Rows from block 8 of a small self-supervised image encoder, named by matrix and row number. Rows with one number belong to one channel. Each number is 128 + 24 x the weight over its row's rms, rounded and kept within 0 to 255. All counts start at 0.
Before each channel's rows are labels from the 100 images, of 14976, where the channel reaches its highest value: "responds to" is what is common among them; "patch colour" is the nearest of a few named colours to the mean colour under the peak. Only what is clearly more common there than usual is listed. The data: scattered letters and digits in many colours. In brackets: how many of the 100, against the usual share in percent.
# convs0: first 3x3 conv (model.blocks.8.convs.0.weight, 256x256x3x3, each kernel summed), inputs 64-127
# convs1: second 3x3 conv (model.blocks.8.convs.1.weight, 256x256x3x3, transposed, each kernel summed), outputs 64-127

responds to: blue (51 vs 20); purple (43 vs 19.7); brown (41 vs 19.9)
patch colour: pink (46 vs 21.2); grey (28 vs 3.4)
convs0.157 [113 110 121 148 147  67 119 117 124 112  89 138 120 132 124 148 130 144 127 141  82 128 152 130 110 148 115 145 135 118 121 103 135  93 124 122  64 126 126  85 143 122  66 121 134 141 124 123 123 128 136 115  73  34 119 132 114 155 149 166 164 153 107 122]
convs1.157 [ 88 134 141 121  96 130 138  54 144 120 146 134 149 133 141 103 151 143 146 149 112  96 173 152 134 138 126  78 145 122 141 154  80 143 111 144 130 106 130 133 126 122 205 134 133 150 161 119 154 144 155  96 117 107 110 131 127 152 131 108  78 167 167 162]

responds to: black (51 vs 19.7); blue (46 vs 20); brown (43 vs 19.9); purple (42 vs 19.7)
patch colour: pink (43 vs 21.2); grey (25 vs 3.4)
convs0.143 [105 114 125 129 149 126 122 131 138 114 136 122 148  96 121 198 131 113 135 138 152 135 149 100 174 133 101 119 179 121 143 129  89  86 133 119 130 102 131 126 175 113 115 147 143 120 132 121  75 137  84 118 161 124 112 136 135  86 132  89 145  89 114 104]
convs1.143 [114 102 141  91 169 156 144 132 139 136 137 110 107 160 132 144 113  94 130 144 127 111 112 151 117 161 143 139 159 118 151 146 129 115 124 136 115 186 119 121 101 129  92 118 111 119 150 166 142 145 151 107 142 135 155 139 152 151 100 126 153 154  97 159]

responds to: count: one (100 vs 17.2)
patch colour: grey (39 vs 3.4)
convs0.35 [115 116 113 147 172 104 152 119 160 141 185 106 123 140 183 167 149 141 130 106 183 138 135 152 149 136 140 184 116 139 123 113 127 128 127 173 149 173 158 109 104 152  57 112 131 170 118 137 160  98 102 114 107 167 135 185 105 171 160 114  82 167 136 138]
convs1.35 [187 188 106 114 107 136 148 150 127 155 112 151 132 119 112 116 144 106 127 132 105 158 137 106 156  99 130 166 171 136 139 125 103 125 151 109 106  96 128 152 148 144 154 103 167 124 160 115 138 117 159 140 116 113 124  96 121 112 124 160 167 128 113 119]

responds to: count: two (40 vs 16.6)
patch colour: brown (43 vs 13.2)
convs0.146 [155 106 142 128 143 182 141 122 167 136 118 124 131 147 119 148 145 143 152 110 159 123 150 147 144 160 112  92  93 141 128 152 106 165 114  74 113 139 117 150 111 111 198 150 137 111 104 130 120 143 118  99 116 151 107 113 135 146  99 122 175 124 133 106]
convs1.146 [157 142 111 167 107 110 121 123 132 135 134 177 160 170 120 137 103 160 131 128 113 182 156  97 133 126 138 117  65 140 161 117 119 131 175 185 103 106 110 108 137 197 104  99 121 138 139 136 126 162 143 149 147 156 117 141  81  95 127  81 118 105 184 133]

responds to: black (40 vs 19.7); count: three (39 vs 16.6)
patch colour: pink (47 vs 21.2)
convs0.254 [127  65 128 184  96 103 132 146 127 125  76  87 131  52 170 119 120 103  92 137 109  94 123 117 126 161 141 125  96 125 118 131 118 122  99 115 113 149 105  89 149 105 117 176 119 157 127 124 119 125 126 117 152 169  87 120 116 135 154 127 119 140 107 192]
convs1.254 [116  83 115  86 126 111  72 114 117 115 140 103 138 132 139 133 139 100 134 133 127 137 124 150 122 123 128  89 136 167  92 138 118 102 122  95 106 109  95 138 131 120 107 121 135  93 163  90 139 117 106 139  86 120 133 106  84 107 115  93  98 147  99 162]

responds to: count: one (58 vs 17.2)
patch colour: grey (41 vs 3.4)
convs0.76 [115 126 115 144 158  96 150 152 127 160 140 107 160  98 120 139 142 129 124 158 129 115 125 130  99 152 115 149  90 156 110  77 142 125 142 157 147 126 109 137  95 147 116 142 167 141 127 123 150 143 125 123  87 154 114 126 139  89 102 142  89 194 138 119]
convs1.76 [120 120  78  90 133 128 111 116 146 127 160 184 122  96 118 131 109 168  95 180 107 151 112 172 112 115 140 159 124 123 102 164 137 138 138 111 119 126 135 133  87 100 118 120  79 130 113 127 129 123 147 122 175  91 169 134 112 153 132  94 161 164 133 143]

responds to: count: two (42 vs 16.6)
patch colour: black (61 vs 35.6)
convs0.171 [143  98 144 132 123 145 129 119 109 151 103 162 150 155 111 176 103 141 124 155 147 136 119 126 179 132 170 158 106 130  98 144 148 128 127 119 116 122 116 122 124 105  89 104 127  81 147 126 119 125 113 111 167 137  98 129 125 107  64 141 134 214  77 128]
convs1.171 [118 196 103 124 153 138 141 119 109  90 134 162 102 112 146 140 128 112 130  83 114 117 127 144 119 117 125  91 141 138 127 112 129 140 122 114 163  97 144 132 137 148 148 109 121 168 122 131 137  69 114 103 102 118 157 142 155 147 131 136  81  95  96  81]

responds to: count: one (94 vs 17.2)
patch colour: pink (50 vs 21.2)
convs0.63 [120 116 111  96  62 105 137 131  99 121 147 156 101 132  76  86 132 138 153 116 107  75  78 119  88 110 127 183 152 116 118 134 157 120 165 110 163 114 155  82 101 155 105 125 140 105 179 143 134 119 145 105 112 154 109 162 159 134 122 167 118 170 134 125]
convs1.63 [ 97 112 143  87 143 125 113  50 145 149 119 116 144 123 126 130  87 122  82 156 116 103 116 120 152 139 132  72 119 131 127 153  91 175 142 104  81  90 132 123 141 108 109 117 148 139 123 116 119 137 114 127 157 120 121 142 118 134 144 122 158  78 125  71]

responds to: blue (48 vs 20); purple (44 vs 19.7); brown (43 vs 19.9); black (40 vs 19.7)
patch colour: white (65 vs 25.5)
convs0.209 [142 112 100 139 121 127 122 166 122 155 128 104 104  99 136 102 142 144  77 127 101 114 107 161 107 125 114 126 157 144 130 121 130 155 133 138 166 160 111  91 149 145 114 138 152  95 131  88 128 118 103 141 124 172 109 123 126 118 158 169 152  96 107 104]
convs1.209 [117 146 140 117 143 134 125  97 156  89 110 143 148 138 133 135 120 132 116 128 121 131 127 116 125 177 121 111 131 170  94 119  92  93 131 128  64 142 126 170 119 108 105  89 109 160 156 152 105 143 104 135 138  45 161 110 136 134 142  98 118 182 131 207]

responds to: white (49 vs 19.4); count: two (39 vs 16.6)
patch colour: brown (50 vs 13.2); grey (34 vs 3.4)
convs0.160 [123 122 106 124 104 145 142 107 117 123  60 163 135 151 146 115 118 105 134  98 143 102 108 140 121 128 127 122 131 138 100 164 120 111 115 117  97 103 123 155  76 118 165  94 120 121 144 121  88 136 112 127 116 150 148  95 154  48  79  99 109 193 142 205]
convs1.160 [ 93 115 148 137 144  97 118 175 125 107 129  82 150 122 121 171 157 103 155 145 119 143 115 149 139 130 130  92 154 115  81  65 121 132 141  89 148 139 128 111 134 105 134 118 110 138 121 103 136  88 113  90 144 127 105 132 122 170 127 129  93 102 110  59]

responds to: white (40 vs 19.4)
patch colour: black (82 vs 35.6)
convs0.215 [116 153 104  95 152 127 120 120 113 136 103 115 129 102 122  97 129 101 120 117 110  97 148 146 126 126 123 154  92 132 155 113 109 132 130 142 123 121 143 103 110 109 121 148 143 112 117 120 170 123 144 108 134 156 126 164 125 126 139 133 122 146 106 102]
convs1.215 [137 137 137 146 125 112 118 116 155 115 132 114 130 131 112 140 117  98 135 130 149 122 116 129 112 108 133 120 116 142 180 132 119 149 122 114 129 131 125 113 127  96 120 144 132 134 111 115 146 121 170 129 129 137  82 149  86 138 134 109 128 151 148 114]

responds to: count: one (67 vs 17.2)
patch colour: white (69 vs 25.5)
convs0.154 [140 132 138 117  96 132 134 131 114 128 114 144 126 131 110  95 108 130 154 120 105 114  87 127 173 119 110 166 124 125 160 117 132 130 160 134 117 133 106 131 112 121 177 142 150  82 103 117 113 123 112 148 151 113 162 132 112 115 129 126 138  95 154 142]
convs1.154 [113 101  97 117 129 146 113 124 108 120 149 109 113  75 132 125 139 129 158 144 104 145 143 179 127 108 157 131 115 118 117 105 116 118 137 165 119 103 157 121 137 141 120 115 116 151 155 148 127 128 122 145 148 100 125 121 120 102 108 182 138 141 107 138]

responds to: count: one (52 vs 17.2)
patch colour: white (62 vs 25.5)
convs0.199 [123 153 130 105 133 131  94 142 149 121  86 145 120 156  96  48 128 136 148  84 155 138 112 148 139 141 168  38 114 127 107 123 134 145 162 129 131 119 142  91 130 127 149 133 142 109 118 134 153 121 106 130 133 173 116 153 152 144 151 122 126  83  80 122]
convs1.199 [139  81 123 136 120 104 108 125 100 120 133 101 156 157 106 147 126 109 102 164 107 143 122 131 144 142 119 129 128 153  86 120 117 127 152 141  92 130 125 144 145 104 106 132 148 119 142 138  79 138 129 129 159  94 117 123 139 126 119 120 176 188 164 180]

responds to: white (71 vs 19.4); orange (43 vs 19.3); pink (43 vs 19.7)
patch colour: brown (44 vs 13.2)
convs0.213 [129 115 142 102 112 121 133 125 117 140 112 136 124 111 135 128  94 163 145 126 118 112 144 137 141 143 135  94 151 123 122 127 139 130 147  82 168 141 160 121 131 124 112 122 124 116 143 144 160 127 171 127 136 154 136 145 136 103 107 126 167 125 112 100]
convs1.213 [105 110 106 136 117 124 114  92 139 152 139 115 148 139 114 135 155 255 126 141 115 147 134 136 131 124 119  99 140 117 103 142 121 107 159 113 114 124 107 116 127 143 140 105  85 132 119 125 131 141 128 145 115 142 126 104  98 130 102 123 115 136 135 135]

responds to: white (46 vs 19.4)
patch colour: brown (31 vs 13.2)
convs0.202 [117 125 112 101 158 150 155 132 148 137  97 175 125 116 128 118 150 115 145 135 122  78 138 108 148 137 145 131 150 128  77  96 107 158 129 106 114 130 132 111 132 116 109  88 155 146 171 133 103 116 154 140 144 144 108 125 117  98 143 188 145 112  94 126]
convs1.202 [ 94 155 134 115 124 116 119 125 117 121 153  90 114 126 115 162  98 137 119 135 139  87 135 122 116 155 140 134 166 154  37 171 122 131  96 132 143 109 109 119 133 128 123 135 134 124 124 121 129 124 113 130 113  90 108  91 150 154 128  77 141 182 141 149]

responds to: count: one (49 vs 17.2)
patch colour: grey (38 vs 3.4)
convs0.108 [119 155 111 113  96 160 115 125 161 133  87 126 141 126  95  90 140 119  92 161  91  84 146 149 139 120  99 183 126 136 113 121 104 116 126 102 103  98 138 150 100 117 171 107 135 137 123 166 170 106  88 142 163  69 121 115 135  70 105 151 112  99 151  82]
convs1.108 [101 106 155  78 128 107 216 178 119 142 111 111 173 123 146 146 127 163 157 109 134  85 116 150 100 151  99  92 152 150 150 141 153  82 142 160 104 159 135 167 155 140  88 155 143 155  91 150 127 134 144 145 139  93 118 134 127 176 171 127 158 145 130 152]

responds to: count: one (90 vs 17.2)
patch colour: pink (59 vs 21.2)
convs0.88 [119 170 127 135 170 123 127 123 121 124 213 137 118  68 167  94 105  99 116 155 139 122 125 126 108 104 118 133 144 146 114 154 155 103 143 130 141 115 115 135 131  86 102 132 152 156 140 152 175 143  99 107 145 116  97 136 148 109 118 110  52 127 107 159]
convs1.88 [107  85  82 137 105 144 107 118 124  98  92 132  94 179  86 106 139 164 129 100  81 111 101 103 122 116 149 149 161 111 100 127 176 156 138 127 145 158  89 119 119 140 134 177 142  98 130  69  74 106 103 120 152 106 148 131 115 100 137 143 173 179 152 128]

responds to: blue (43 vs 20)
patch colour: white (60 vs 25.5)
convs0.77 [106 137 123 129 158 118 111 129 127 126  74 115 103 126 128 108 128 141 128 134 101 130 123 142  31 125 124 142 150 123 129 116 118 103 107 114  56  80 116  97 148 157 128 134 116 141 149 119 137  99 126 125 105 141 110 127 129 120 103 159 173  91 124 153]
convs1.77 [111 161 127 134 122 131 124 131  99 118 140 143 143 140  98 119 109 128 150 160 144 112  87 115  84 130 118  96 131 144 121 158 125 148 125 117 145 153 151 171 143 118 146 123 104 148 129 150 114 161  85 151 123 134 105 119 125 165 152 115 137 133 128 118]

responds to: blue (51 vs 20); brown (46 vs 19.9); purple (42 vs 19.7); count: five (37 vs 16.5)
patch colour: pink (43 vs 21.2); grey (34 vs 3.4)
convs0.152 [114 125 105 142  91 122 141 116 132 100  88 147 175 175 194  96 133 123 109 146 151 111 146 126 106 128 166 130  83 104  85 103 127 124 158 142 148  93 142  87  88 119  94 136 109 132 105 130  79 160 127 117  64 125 103 155 125 115 110 127 134 139 132 128]
convs1.152 [136 135 167 123 113 161 127 119 110 153 167  92 119 131 114 138 172 151 160 149 139 140 107 139  90 105  88 123 145 139 124 163 145 126 141 108 101 100 151 136 134 116 130 132 150 141 207 139 146 109 118  88 126 111  98 131 127 131 118 132 146  97 108 102]